{"targets": ["palette"], "num_experts": 32, "expert_mlp_ratio": 0.5, "patch_size": [4, 4], "layers": 12, "optimizer": "adamw", "eps": 1e-08, "weight_decay": 0.1}
Rows from block 3 of a small image classifier, named by matrix and row number. Rows with one number within an expert belong to one neuron, the router's apart. Each number is 128 + 24 x the weight over its row's rms, rounded and kept within 0 to 255. All counts start at 0. Numbers have three digits each.
Before each expert's rows are labels from the 100 images, of 14848, where the router gives the expert most weight on average: "top examples" is what is common among them. Only what is clearly more common there than usual is listed. The data: views of escape-time and Newton fractals.
# router: router (model.blocks.3.mlp.router.weight, 32x320), inputs 0-79
# up: expert up (model.blocks.3.mlp.up, 32x160x320), inputs 0-79
# down: expert down (model.blocks.3.mlp.down, 32x320x160, transposed), outputs 0-79

# expert 25
top examples: earthy; dark
router.25:111179128143143114156102118108094149117103115135129165131109076125128176107135144083071105165134098132144129085097126160163113121159125098159106113103125135151173141133164153111107103115103112158156125122152137130157183123128157100154139126
up.0:106112153106097125118111152106139151111075151062102142095112145153093159128121095152100116150148097128157119147136141172084146138102122127126127146109106124125125190086144144123104101123116092104154114121124110090151167137109134135108128105
down.0:112107111187150113140121140134115114175133153137132110117121123146180135141112120123117151103116159138149134126162132143102178143136158118133121177132153110071086139144146108115205108132114176142146147104100162118128128103145141096117126148
up.1:153134130144107108115105108104145115108106153101085142099140165118094129117118079163154120088086155153136107064103151131148080142138099137083123140111150132099146122125092110115109131150151082102121138098125113127105143125136135160077117123
down.1:125101124098174132130103102128127090143119120147134085160138174156121119145147159114142133123156102133132132187113130075076122099163114091148135143134129154114187127092130161092139119113120137148137126144096126104093151117084138160155118123
up.2:107099160115138107122115136162149126083119161101111124096092150142111092111119111135140154084158161137108112099160130109096132086109117185125132152131140105128102124123117120170125136149155131103107162100126100158084114163151106157108112136
down.2:113152131135121113081117083113134121093139157179118141135104103124098111107110112105155101115089157139128138164120139138155147118139145116141117102127102099142138145123118114105136136122159086130102145139125114131163133097109176148114104105
up.3:145130141153126100117135096163149133155161121143139117082130144154152085121141117153102140091123178148085109110128112087122117152101145157185120130126175111144089132123078101146153140112157144085108159132084142116142096123140111103111129115
down.3:087129093098153190097134123066080161089095150113105099125124115116108115121132140101136162119123141116126131086125152122124104095158111132099128164157076166119153156094115115134104083136155115117083126087125120068104142102143141125120125129
up.4:163125152140153154134129158158151116115154094116155152089106147141145108133179148148143151112112173162114107152169089129087099134143106153122161134139167148155131096129092128136149127167205149109104111128064148143118066117112134126076102091
down.4:096140100145104151128143092112143137109133143131131089141115136164083109167119151107138129127129128105098074138149136109082108084153102065145102121130133141109146129109148139148145081106133089111089175085100144099144096087108154131114119115
up.5:107145107103107136131136149106138147086072149108111129111127157148079152155155131092083127139152086106150138130129118158137150164122141115155143132132097124094130144091165134115060138131110143182158145120144115088130105158130111106127117090
down.5:137110093103111156114152103102123139176145159122135077137118129073171122145120120099083131153127132136130131103162135149105161100091125121130122156104130091120098145117149124122134108109127113124133128087116147107139121084129147108127107107
up.6:112120105130102136115120090124157144109102167146142103132145119131147126166110105123149109142172139168125143149085171172141168126078125122137083162101113097170133155093145111156155143098131099137136140132124083138131113134097097089122127137
down.6:143094124120141113121150136091114141107111115137140115125132130101132111112094104125135125074104170144097118138099140106123116166089110139126093138131132117149131138089071159139158186118142129087131152122092096137142085111113104125100114110
up.7:094185148089145096137110150103126107143092166141131109129135157125145147166138089117117101127153119117148107133143124116079117089092115093154155144151112087099113181087133134114111099145120118120178115118102096109151144144128104159180132096
down.7:093100148174101158116128167145102166163137153157160123120096108158170110131161096111140148168131108156146140164129112131154123150150129136125130160147163122117096142151138132122137166132067152159141139113101130118154141133133137185147099136
up.8:159160106134159120160116118117105148132149078131158116145103094134178116115151155123133154148140167154097175106110091117168134128147131126146129132144157125147135100159131145123149131163146140108139119136126137150124166107116147116127119116
down.8:180123101131136123131116162135115122095159115088153126143105140112129131122114136142077119108109126139118096089169127099097147140139115188115143081134132116116133107119132078134104122139116137098154138125164105159099110156111114107113133075
up.9:133141102178116095085100076131124164127119128168148160129131122121136137132114131111146085137154131140142161132098149140135156125076143110133090169085116123159117140122126143103156163100134102141114118120152061114112095141107100110119141132
down.9:157112158124144136112157168133119181144138114139140158136132150136176100151122097135170120122128146183110111120126140096119116144106082139103120120157154085154109146108105083127123160069149113144113173115118101153089113090116131137107129133
up.10:104134110130137134160111145133099157133109097117144125107116100145135135086157140067074153150141158152122123078097088134150129162146142130154151124111108136156137116102175125131121129136149155121130115129139168142163177117166141092108134109
down.10:194111082120135067138118159149140121123159122100152121134110127115133125136116148144084117142140122135162094118136118091121145130071130176121144125109173115114123138141125123121111128129130091066153116123115125162121104132126100079094108125
up.11:122127132127159118093148138150150128099137111127116091080091170144103096112152148137147137098100157116128115126115107099127106120126137166116122145169148121146083127145091048147131108106143177109090138129122137163127106151131116127126095117
down.11:141125143121092169109105115133114109094088144114130140107102148100099115089145080072127124075087141139141111145112148143142118154160138096121136118159059141133131146133107158110093137165141129097112130104098107107124140127105145176149119107
up.12:114137149123159115164095134141128120170163092124113132147130136125150113087119156150085153114123103121079131127129073087129114136143102157133165107130132143146118080135125151161155143185119149129145122149123141137124179117131128146156131147
down.12:126125137097146123105125106142135134105132143074144105123127156169122112137158144174108110123119143124127092138135126090088090084109120180142182110138119066161117122133118163161124142150173081097104115172118105145150106158129090136146113125
up.13:199148099177146121089069101118117116137165131126150154165136096141136093145116135109168099137141139131118152132120152137137133113115129105135124147129188139143111087117131107118148150101148135154108136139138104157103110126128161090145152138
down.13:173093123131114105133118152138150127078162124102144160153119115119143125175126122172131092117143141152128115093159122123145141156094119156088129087120181153143142130132139074138102150120139092152134148135172112190125135192138119143111140110
up.14:165097130142150171139143115103099124130179070118131140095156093141137114101173144121113210113134115138126135105122091146151124171168138144163136115146167142125132148119134128125115144136091113139146128143137116144119151118149135068094117145
down.14:140132096116117136113121125112114124147166143125146092126132090060136151113101130144120136098113132125117122099134143114101150125107130187110126131083152109098058157114133122092138138157113110085152130073105133122139135117137151081105136132
up.15:167113148138124115127108175132146127118115119133108109113106152141120104126105112152141133145130149202097141113100156164119103113108107164071124132119134108127120137168138090136138139164155124091120186112125091174081131134157142153072109121
down.15:133148149177148168160135126132133134144116137162103113086157137164130160133151102117148159165169134115155164123126149104132128140130154133161085132133113127091177073149155120116124125125148179145125093128096132120177155105133164121164087155
up.16:128099110113132154156154099121105154126146089110147161123131128139138138104195160096112185125106103141133116087132090140149101149161141124155130122127117136121164132138120157107121114144105118145142116123169157114159124132134148127121130121
down.16:155129112135135137132111102125096121136152141095147100132117099077138139116117146117129163144105136120092111095153129113093175109125140169162130155115154113088084144098118120110122100138172118067131132077096118117141110081121149093102137133
up.17:135105087135123106100141086122123096133108121152123106131113130088122136166117120122110133101153142169118198128106137138098151130082143135133085167115128127159099148061142114166129149101125131122102113092157120125112079132091141081150111143
down.17:105091133117110122138166157138107154107093119170132133137107132090123108134116089097137129115113132135122135172074118106141107141112105139104102137130105113173131116108083144130106134094123113143102151125109114145134066115104095185164104114
up.18:125174152125083120136132119129131143137069139124122131091144152114131159154103080116128104139151124101167118112076128165091142137120138130140130100100091118136143158085142134106109133101117089129159150114147091149161136144112106127162151086
down.18:115119081124145150145140183136104155155156129173141125111114149125134133132116082121135134114105186119135124197112126117110146102140111151110121180107136093154158185121081127127160147128155152089109132073071140157123108118158132126119115110

# expert 9
top examples: burning ship; earthy; dark
router.9:116126158160139141130140117099129133132108122132133152083152094137150153126098157179138140173158105108139133146145173120163175141134118088158136155152143184092166117175154085113146126161141142180114138129120091083125141117143132170159118113
up.0:138125100120100128110096087161149125086107146089141146131125156138126098138105112122142093117115141151129138129161137125137149108108096148119124118120156113146116170096093152150104121121171076103099145089113099172107090125103088129118125143
down.0:142138118094130136150117138124158158156122125137156137130132164155154184140104137115141144161178147142162170124149109147121129097165155147186182099104153150115131135117137133142152102132120136158150098155125124098185155105130150112159103111
up.1:138115143140116116158122131122114089112162156155102096119125124144130122111108079128102125103147125135096114109101113080141096085096115122111120096134105138115095171118090161136123124112128142103115154070128106132094076128099107158125117127
down.1:175132130121100096158125215083133146117123134086108134147140179078074125125170165182127097120156127131123180116131111125150122120152146110104146130152131130085130124139125148086110148126138130163139106107159103108106136168113086081123104124
up.2:159104126089147135145089135157186118139153141130124142118116156157098086132115138157173144122110128111081079121141120096148121142088094159088126146142144127116128161130109138106117134117113134122064172114111140162078117121097119157099112135
down.2:107161192136152133139140132129111143108142143131117143141108161157129146093104132145149139112103144166096178099075138146156135143124154109108096120128102136146138123158120123121129137160147149151119129157130104085180149103133156152164112136
up.3:135114092111107103139132133128145126090124104131121131116093134106103089146149109126129076114131124147088193126126107138147130154103122168160099129117125137157078130065134163131086157090128111124125170133135153132134125142120118070115081135
down.3:086142121126177122146114093108142137152153131131147153128111159101131133107115095112161132138103175153143148090062151143133104147122138108163156111118132156093138126118123097197150147131144149109120112133112136097142140131092113153137135138
up.4:147098126147085100100095120170133126104156122100119105142093135100085155111139116139109101119109153136106122128145117110074109143117117177113120115102115112156092092118092134139113156100129105086133164110130127141105061141109147082148112116
down.4:098059141128130120114164100103141157121148129134134119124178122133140127075089106129113172145138115131133161134139145120146105159115092149155141122108085128154125140120115107140128105166142098097158118128146075166109143152118093125113085115
up.5:124110111101164133152132094117117138097118146133135160117135139131126138150112137138112106140085103128170138126154169132136116079138096140128120095178099103120159113088127135123164115139109058173145128142133101113101154130125171156113121117
down.5:162147173125184126133132167151137168151130164163134117156132111159170099157112164158134122128138184164133129101149135151139110152133159170112114083131136116163092139125122126131098126145178109123152118145125134108166132119152121115124109139
up.6:165123117100134108102158164142106127099139109109125116200099115167106106125106113155160137136101187163109135118138105118127110134120117169100142090145169097109118116094135129134135122126107114081081118120103138144117137108166154126067130124
down.6:107108147102094128146131106147139105120129157115144129148146208125126148123104136120108093123089050101110128100095138110171113119177121122163124125110095113148107115124111143159086109118114071107133157128128123071122129136129123147130140129
up.7:153126126122098106126085139145142131119127164113125136128074125141094108129085117114099101139101131135135157101123138118135103096109092143103103116162150100173107141108118179139122140098073135106124143104115113134081105139072118125136135119
down.7:135111122097091144109185093116136135107122132108129151121115142108110122086171130128117125102172111125121126072135138102157149137112145058087145116127134121116137164128101138076133127158096145080122129106123120105143139138113119126138126123
up.8:116177151100118151106040136142159124126138142134169129122157157127161120157112137092123091133141164064128142104118110132111123108132123122141074142128117097107124147139129141153122105103133118128144110121128110114153137140126142133103129105
down.8:144131140130113140170112143132145114111164139120089141116134153132103137124163078142104168092114149144108121093117110132107123143164098174119131164117209168117143154102146142137119126139121130181100108152163135126094160075131148126081106132
up.9:087175128116141111137118102199099135127117146095090136112137157135124122115101103141176107120144144143154112127141106126095124126093143194103121177133122071162110113130164082154132168120158117108133161097127138125117119134131126115114071127
down.9:156107136123091109152147135100153114118200122121111142063130142119125150097137130131101113116149148098156137086074132133142105147142133090121122095137116176117143193174133135118112134170119105142168094130178106116127145151149132116177140126
up.10:144124111118102115113088160135146105121151161135119093133129141119120108130108099113150129105116157087104111110109106124121092069106101121106120114091128118169133164088113144164131138105118121077099125066133127169128119131121153099117132121
down.10:142135157134104139167134153114153097138153126116108156127146151136099118140141127166102152116116094160080118100115135145157128152160092100153128143112148195107150130169117143095104127155122171181103134131101154099131134100100125098112063135
up.11:126072140121137119098156124133176145108119143091112112152127165147123103165129129128127116159109122134108139150172150112127136131073113153144142153166088082137139168141156091132114134166192098122126153135089115118070120128122139148115111139
down.11:157144122138163132116121111132138151150131143109123138163127122142157135127141166108167130150125159155135146073139102129088094139155142147182136087111153170091145110150105100157126159126140131131166109137142166114180143108150146089148166098
up.12:090139141108105104157129142124128163112114164145154107098115134117110149123122150150127132091160130085125138120116097148057056107121145150112170096102131137139121135116132098136166170114144099082171140104114122134138149117148127123140111128
down.12:134155125113139145122084157128152138085090186106078169119131162123063123101134104110108107084097105096096135130100123133139110109111124106104142157102114130165120148106092127118140128120130080128135124098140106132094114105093101154101147102
up.13:126108129124093108138141137175153127088151118139101146116074159121125102122133120135166107130101102130056100151126125144124111132120107139123140146123129101132109132118136146143120106123105135089097152071088117141111089112124099114124105111
down.13:097173127107087150148134112138123126100122131120111098121129152112088129117062138135133100104097157112093120136127117091143124126120149124134126144110093059122106121095112139119113151133132101084105140121140101123092098126150128119123121137
up.14:164116105110151132104094179154162118134148145152149122141098133122096121137097130140156125095098125110142094106131089109128104082135091158091128126124132108149144147103123142131128116115120109089104150099138106121080117129103128140111143128
down.14:127160166115085150144137140113140132136126093109105138151157127128125144120127102128119107097109089163088152124073104109157145156154140103110124136120116180081145158132131142086109175132089142121140107123151145116104152174135123168135120138
up.15:127128126129146080109070135149152094129141168143121113123096164121123089132107107125148094097132103132130127119106106098118126076113095146127127117126130141134100119090102122131134127088119128114123127101157120157109100119138055138140124110
down.15:135102156146097124093094158112176146126097150105132147098114148158134147125113143103140144086155139102129165092124132145130129112106164119132140156141121139088101152119129150128085126159117128126126073120147123095144132120176136158101105156
up.16:147135110138116173151101072125085118127101150134129134185103130118111136108142123095110116121133137139106128119087146128116150094123122119111111141080134119122109121071130137122137153068136132131117120116151138152152110114116102104149134134
down.16:151095126083149099120145133120157094083112133136069143104133167096113106104178103165149139108124092105172115147151139147130145128113137089110145102101159145118114138141119132121117177123091140105152147107119114105111130144125110151131145151
up.17:143142151140109148107099119149164111126113138156145096108159126140123123143128154096086099136128110088113142137173102131121117077129098141078126128106127094135132174093140110149122158130114119118100141087146133135119087151116153126173148117
down.17:133108105145131118143136132128131107100134116089066164128126150109123100103165087137121133115100115127106137069112107101134121139155075132119091109121161163156107125162072137075143130127114135117083131145125129135119179069118120118148079121
up.18:124130186109087116085091129126164066111144120105114095124117160149117114133083097144113105129111117149095155137143141112133142110076107164114150141112153072121117153123146152142090109152123090081099147083099124120087107162125121113105103093
down.18:138161090134110094190093137137151174107089138134103140142137168175133157141154112166122122163147117146132165060100111151108131164153111127180112112131165168114125132128136126111117112140125150134156123161123127131170159121110120141135100166

# expert 22
top examples: earthy
router.22:132146122134136111153110153103109155161134119155145125117129147112178165114159158129141150157158106128150106125123090120075108117148155092146123130139107161134149125136102111102166099152097170157149113115138157111177107111160158134170172139
up.0:154095128142121123112119116132108103111124095107090149187123087113093131061122122150105118128133133132102122120129081154115110151105146135083109119153159137144115106140120140147120154098159145151112107083112120162104161118149110118113110096
down.0:158098102133102102140142155135134127106172112137115137115098097058118096103121156114109107093085132122119099134103151135103096142133125133122104096160099094147119122101127131151136153107122110121136144130166106154123129117133154141070141181
up.1:189113078082114111106157085162156103124184146101114141135089149101076109111107063112135099064136177146095131129114163118154132132130114156101145103085185125157083114082095149125119090116129098094102141105125111150104113109099115122115096124
down.1:171139109129091123104125097118154110116083088104120117116124137123099146131115123163142173101106159167109106143107137108112080065172121118103078126137119145133133100116126117124081132129136102135078125142119159144135132102150151140100123153
up.2:131147119074131147115095086144116118148087178156138105117144108101120134140079155096118079134135149100148096147109138115085146093123099109148122127126107091141119100056130146135128127151126119089144092153107108127096099151105112104158128104
down.2:112116124169160119150141159129176124142105136108131116187155183102148110098162123115134096097088132100094124151105142155107125159090147146129149107131098119118110141119133108109130131146146153117123122095132127102091152136140080110120174142
up.3:155127117160145106140101110117122132121169076102121158152134106129118153081102122167087165124153165178127140086083088139145132170131140123121084117119139136160098146143130111162131170104166114128158067117106118146125103125149156149131108150
down.3:103157125140168108131144083119084120121164091123082123160086136092111124126091100121100157123095116107120135141101110140094110133135112174124134135090129104159108163147084147139121152174137055087083141106120152176132120168139118136120089134
up.4:152125099139108133107117126155140091117126109081095127160089105101104075142142097133135136084092117113131117130122124157160093142123119147113109102120134121173064141099104131169089103115117093121079159140091129140099122119119145069109108096
down.4:175116097139091119134130111150132122097127100146125110097139163109058153135097136146117128138100141145126156109150106159157119114099104108105089110089133115138124175140096123091075139081174104143162112106198125134127138138141092137103106116
up.5:107131131137151131143156180082134122129126143148135173122118142117132127151162133123114146113130107104154135145171141102095099125184141098117184119129082152087158129122150149123147086155087123131115132141138155091194119123167141123097121107
down.5:154144162109135143132132151149139088148152136132156109158149118205145151138125146124141123127118156145127108133135122147147087129122117161161162139137147140087148150114143132119139102116100161103141098116101143150139141080116130124160146112
up.6:150125137108141111104122126145158105106130134085085126126065137116081088128099106102146121091076131134110137108162127150181099124091094136129149129123147132140089088131135108145103113112153099083102119097116122125070113113113111102108080143
down.6:172107133130143154132139138133155124138177161143144144120143133151121120159151096091167153098104145103147117108146114118117130150117122076140095143127123172146137121142147156079115134121121130153108118138163108155103130120125101132166114126
up.7:084140150135146123109139181117096115115103146147148153175138136132126125107141158152104110141167117122119138169135098155115151138121158106109162170144122133119146104123144150126186135132157179126125104145148086120142122109146140137149133111
down.7:146120135115109096138131158178160136129148083084098120172114138099112128119141111149088131135129198166112146124124081153137091133116106180139106141160166108113091085120131132119061173100098103116131146137111122149096148157133096123132095147
up.8:159137078124136116144138103100100158126121082106129185168142082133118141099183129101105141155097126110145173102115147160142130169150126112147113109096148170147135139108128160099110141091115093133102104142121179120148140118153136094091142129
down.8:092127095123170098126136099105107084121126127107142090151107092112157083108142106108097101101096103126104093134127097105150102114103112155156152114139112107128115138137101116156123107129104135081103097128077162129113086121125126109135119126
up.9:122119116134157127154157137093139120130154127126138153182110139118124112131179171119143118113095107137131091106142150107116103133152146089100114115137153130115159118151113127121138097119076116202109138153141137103148132122138164108117144168
down.9:135194137138162147155102123094135092174155151122173122148128134161164111097130135112154125128131153130153090137144125145142070153128108136195185137142135145110152157104131156143145109128124145113143094113132155114146126061133139135122157134
up.10:111087142169101104118109092177148118146117086144165111125151143099128121113117112132075139150139128159122123087082118113126130149109122120137086164135104128167110122135119078140135165115137133122150120104109100148124128155137087149135147142
down.10:113103089102109132096136093186091120081123144142068129103113124082116131142123124112135101133100105142145122100101114116134101127156080128096086122098121139156076167141143149136098156083145137164149155117134103146126115169143126151087151123
up.11:178121116170107100095115147132121097123108128145112119162103114119129127155135113128084109128146154109071134109132147126155138129109113172095119155123118147171108118119151151155161159105170148131115134128146097162114195112083117074114104106
down.11:152097165148155112095138136140128155131132168131157149128123117087144109168085162144153084134119147104125111166122122140115138092088168105147120130151109127167093128116120167150133153085164119144109130163145119152117106109134083111125133120
up.12:144091140132076142112108156147107113111102121119115106179104114154118120119139092132121116112141130116102155135146114157142149098096119151104117152139133119126103107139128140143123145109161161136133125107114117168116155098107132096116138130
down.12:124121115149117118119126136133140164099109116099118129155079161091116152116117110114155093126109151182109116104080108146153136113158127169058121146116119146152100157129117138138105168113144106143124128111112096137141122117136120149103116158
up.13:130125134157143126165115165124070132157101082154162159123154091141137142135148142133120160164134139129148184114135114138156128145143148139133153116153113157138166138153095105133144129121158114155108126144150137132137128146138148123104189130
down.13:103147136112162119087084158153117099099154148125151131203136123170127109107093117127128123115128155138129124125137083131132096101139109203146147116146141107100135141108116118129102126140143136085150116146092174192097097116147156111132131140
up.14:083165147129151122137103087166122119133082162167164138121149137084139138140090106090096109121152136105151082173143127133108145141146112086150141118069091071092138132075128116144130142131121093092132112138115104134140105101085113125151137118
down.14:102093119122156142138116135177171119105119082086119115170164191120161144115103133127118127174124135122090121106128118115117170157133139125134109111123103128157068110127155135102142180116148111142133138151100109109085081112141107135127133117
up.15:120151129066148123111115123125106111136110184135118119110113179112150144130115122099113097116138132113151070148167088123072101112122137134123168117119091051115119135094123137134148119163122133097179101151129081124141131138130123150148114075
down.15:163118160129136170112156136168154113120136130131158143149168162174143174121141137109105145146174177140152119139119128134175148148109167115139111140151140173119106169130169121107114155116140127098116117127111135149120161126120127099138115155
up.16:094114086112149108137150125143119109142125109155120136135113133098119127129153171153140135127102126126146127090144163064111090127151133144108138113143103110128159138121102122100133113133085087113103094152118122110134121105147156162136169135
down.16:137143144103198153157138102104157075159147199128189149152143093182183130119123132114151158151121154112139132152158149163176100147113140179179168116135121109095088163116140126127178111148125158121134096094101128095152127091135134135143162115
up.17:130126115119132138159161146111111147156099137127143132110144112105170105153146154154109127129140132130142148137143125154116149138130148130137134170160109137174129152135131093122130188160152142136104121135122143126155103124143145103112147143
down.17:114136133102084110084138145142121141128166080091136121199136161126117147113122111100143128144132159128130115123147116086152112090102138116083141120152167110066148126106126153132076110091130163098095147098142140128189122142123132102168169134
up.18:127155101166163105142115128127139137133116099076102142150139102120061109128166146173128157105104128179107151127140122139136130168142107110157146137160119135167102072166117106147141125153152143120085148149121180119078172108130152124125084105
down.18:156139127101167118135090085102105146103109121074064112071069103112099163061119114159158113106132120124118156121122104141142108141144118134105128120123151130159112113164139104146118134152135126140095131162094151090177123093129158132120087143

# expert 11
top examples: warm; burning ship
router.11:152099071136095143124105086113112128133141147114152165134155085123140130127115159120142101157116151133141133133146137110122159130135141127161116105112177127143158106104132161110093124100142106144072090097145143158153129110124152097110119162
up.0:102152166118106111089135086135123105118114146124116113108132176123086133091115131089138103107166133159081161138086124092115110145143105124097131160114119102152078171110076149158146095131106135118094146139135091170137112107069104117152082113
down.0:112139099121150160100151127139134106140114120155134117143131102115155141158124148098107148128146173119116107160131124112142160128127075108127113138123122095134146168113162133131132139150116168082093111139119143095138139115082138099140116130
up.1:108094143133131099084136134158144142089118137139112105155114151142132105133166121082143143109159121165146124118091124132127103136110164142111101163134113138142085161115109142154123152120105096118149178103129094152119103153118091122131130101
down.1:176146140149136136083151166118103131065143097138115133144116150156078129153169145106123102117131145108113102181170181150152127154145103132122136119143100143132128128108167169161113108141091102151144148129173105115110111134141112124083128149
up.2:118120097092162122152077074123150105141119102202141134123151142091150129148136140122111118130081163111117123119153147095141138128126110155137120151093135098082120116121100142131117083110104115112121120117152127113103116129137160083104168131
down.2:123097174108108119176100091136153139171164158158134121093171112137160098128124133159121176179090133164122142119148124126135129149144149138186128095117133087147118084159125143148115101154151145124124129120140161146135177134131124081131134137
up.3:078150151121144105144113130119162136129075141114102120112121160129138131136137117114100110096163103116149117115120099139110095119105145142117152131150078109108124133120140096145145141132114138114154161109127088075164107137141137123166121045
down.3:121152096108129154104174129113101111127125141089116144157115111110123103136114170100124129071116102131154092095127148098112113123126119177145187133135119124133120098141139143066105103142089110134141170146117120085138143158172124095063146084
up.4:118146116149114082124159140157152144129095126097137139079086182146117149106159117079139129129149088124156142142167085124111127111129103163096156134115108148144094135103112109123111153120113098097172144142153120126129147153089127141123132116
down.4:127144177144116135117152126096114110083122113081079138122134150098102080124100111066093098098144131138126143121118128145125130104115143158111079093099123189118118137093105143118132090174075098120154122173146102133120084164094094101144097108
up.5:092137104111121087135142108159117157104099162104115098094076136136114150150112148103152098131110066113089116108117135096137136133116119133102186121124135119127066136141135066185145168114124147092160144125151139124136116128115105133144106122
down.5:160119117085117105104117112118110094130149093090104133192133078091108107162130077078102121124121130128167166119164150129146137138131153126119145103133175132116129105126114138120136117088109119141163146155158117135088111132066095143135189100
up.6:135095097121096182098141094112146109135118150122154118121111117095121123156126139102140112133113154124130148187168153128134183092118086137118101097135126102144115163117148157176086127128115102134105124087148163147110101131099129107153159143
down.6:098128074088119167131143171086122125173100139183179142151128186154162147136111174120116157156112158124155105088155096149088111109147144148139095169140091123153134167107153114148099102138153106113118074124108129115147122146128145114147166133
up.7:102159101074165099149164136103133116090143151110122120127127150097068065139127117183129128072100076130105142110122125107134118099120107134112110090109144141154151118109112160094117106122079111126123114125098119135062098133117154160067106153
down.7:152130112109129123098095111142170086129109151142104102081088119095110126105094097109131143131120117089127115130102107099111166116153110123093122126121100098134113117114115125123126116125101095105077099132107129114121142126089117131143135135
up.8:092177098099153083130121115093142134076115123118124122167113147104092097115129116149145145057077094101091119120117132076133075107127107127133135092141103129163126141122126177117103108126069083133119121154115152109101100135132145145096104122
down.8:100182088116153124111088114136133110134110144134115088173134153149117122112075127142092143154112102094114096137129105122095124110124137128142112113116096112095097105128141120132136089139151156107077107110119147106117116094133131109168115131
up.9:099122113084095100115112127132135120139098097150166114186161109116129139144131111105087105130150126122126165159145166133152139137124132124157118185104099102106111099086151123115077110106111144136110156134099115119121108131093123081150167118
down.9:170108105088124128164112110143134114158163115131188141105167138137188120137129160143135144168130179157115129126148126163111120110136145134182104156132111122095119136131128093134145124160163122154120116073142177159131172135119136091171170087
up.10:123154158115140107135107152150163168136100115143116113092102179145144129119116114168116106116114119131116123128093117138128108097137102134122127138136112084148124149141092122138188134165117116107148179144117088107111112141135093137120153123
down.10:152116140139126133143166153118131147106159145132117111170091093109093148160078110072088168112160128126104130147121122116168138109105115134076152136144117131111130175109138147126113086099086152131137110149124094151163120159131192144089100147
up.11:089105115152074129131133108096126122104130147174141106153150107097115132143115094117090134133132104113106163152088177156158143112103134130157092135110157130111127142085137194118093112109110101165117107105107123128092118124139091116088135127
down.11:166106135135095170128130128136141089118141155131153126108123154111128143182109147112123121166155113133163107096159086167113150108147146152127177088094131143108117121137136068119127158134097156129123123114133157131175113140128121098210175134
up.12:139118099095083074102137125114116110108097156086100101133121121072110142149107097176175117133092106122102153136133162122131105100091121134119122145134147167164151123087143118103112151111146100140139134131154074144082141150128135162073102102
down.12:159154138139141124128111131129102060171131124109129152102121127130168143142143129108120157150154141121157165094145100159115143131158110127102166162113159133117145147112125089068130129122156159128118145097148135141170115141135132140156144073
up.13:129168081070114108147146126116117111081129158101101097138094140092083110140158089160149107066078081126078165136140129120151090129082100120120123097125120128117095139097153154126096120163080095114135126113098141141109100147129147134109116138
down.13:145128130104156127135109138152106099149122110135104140150107150115134132128101157102114170150133105121135086109142113091099170095141124154143121137105128117089093147112130118135125132108137153101074099091119165112124117101104111097156142125
up.14:119106147110091151105128109120146110130093162096111091136103120115113124137139156123122112134149166140133114121165154117074131106154076143117148098084109080123092126139125138145105114105158107115119126119149148168184102109123124121178154102
down.14:139092111124111141157171148131146114132139143121123141194171118083089141138136122140099102102116127146121146118122151140138110151125146129120082124126157111121126129098134148126063130091158074133109128137147117124100148114112086140090118147
up.15:101148120138154082106131106129094127154124151128140130168130111091154137104098133152115122134099148123128164106151162084142113102101147115141094104137099132149138143136086172081169142120134106130149139130127119116102132117144186160097136142
down.15:143118133124134118153140178137143107111117149152098170125091150095100130143163132115148102152094121122118150104155104134120105106170103189088175120081134129099155169154119106127117154108148105128132137161165099094111120123128057130153139152
up.16:119143094091143102142127115120128136068134157098110128132124132077088112105110119156108128083111093121093136115137112112136068105114081107108152100127153135133124124110144171104096088110106086124098135130102133116068113130099129152061107134
down.16:136144111107120150128104115137157110159129134131099093100090160129095148105084112115103134137106099108118075106116106121102167105158123096116121124092139115105089112120142125122105091121109144120090087117139132086105164095095104118161129150
up.17:188107107149088156108121111134106150155151102155182153117159100134149129121090160098088150159142187100128139134132122139132142152153147120168096141097137143102141127100126115140106143105142135167127109105165137147134143121123140091134167107
down.17:187141139139128144138119144139153110138160103146177137100162137140167154126147146150149158176132199133114117104161089160131146149174155116160158140149176154152147092146118136153136147101168150145160160106134146181116166134133119116128151094
up.18:150138115161104122115108083143089155182112137145156139121154115150173149114071127135127116157117167138115102109139134111125151117125109093138089149101122124153108109127091153125136150086173140135109101088158141150177163128133158138099154112
down.18:162106156103135144162103110151141125168156122129156154125159157153115113185152154156142128158146169141123161106187136175161132172152114117156140109076123144128098112124124106161116146103176143171156121124138129178128166122103108086132139104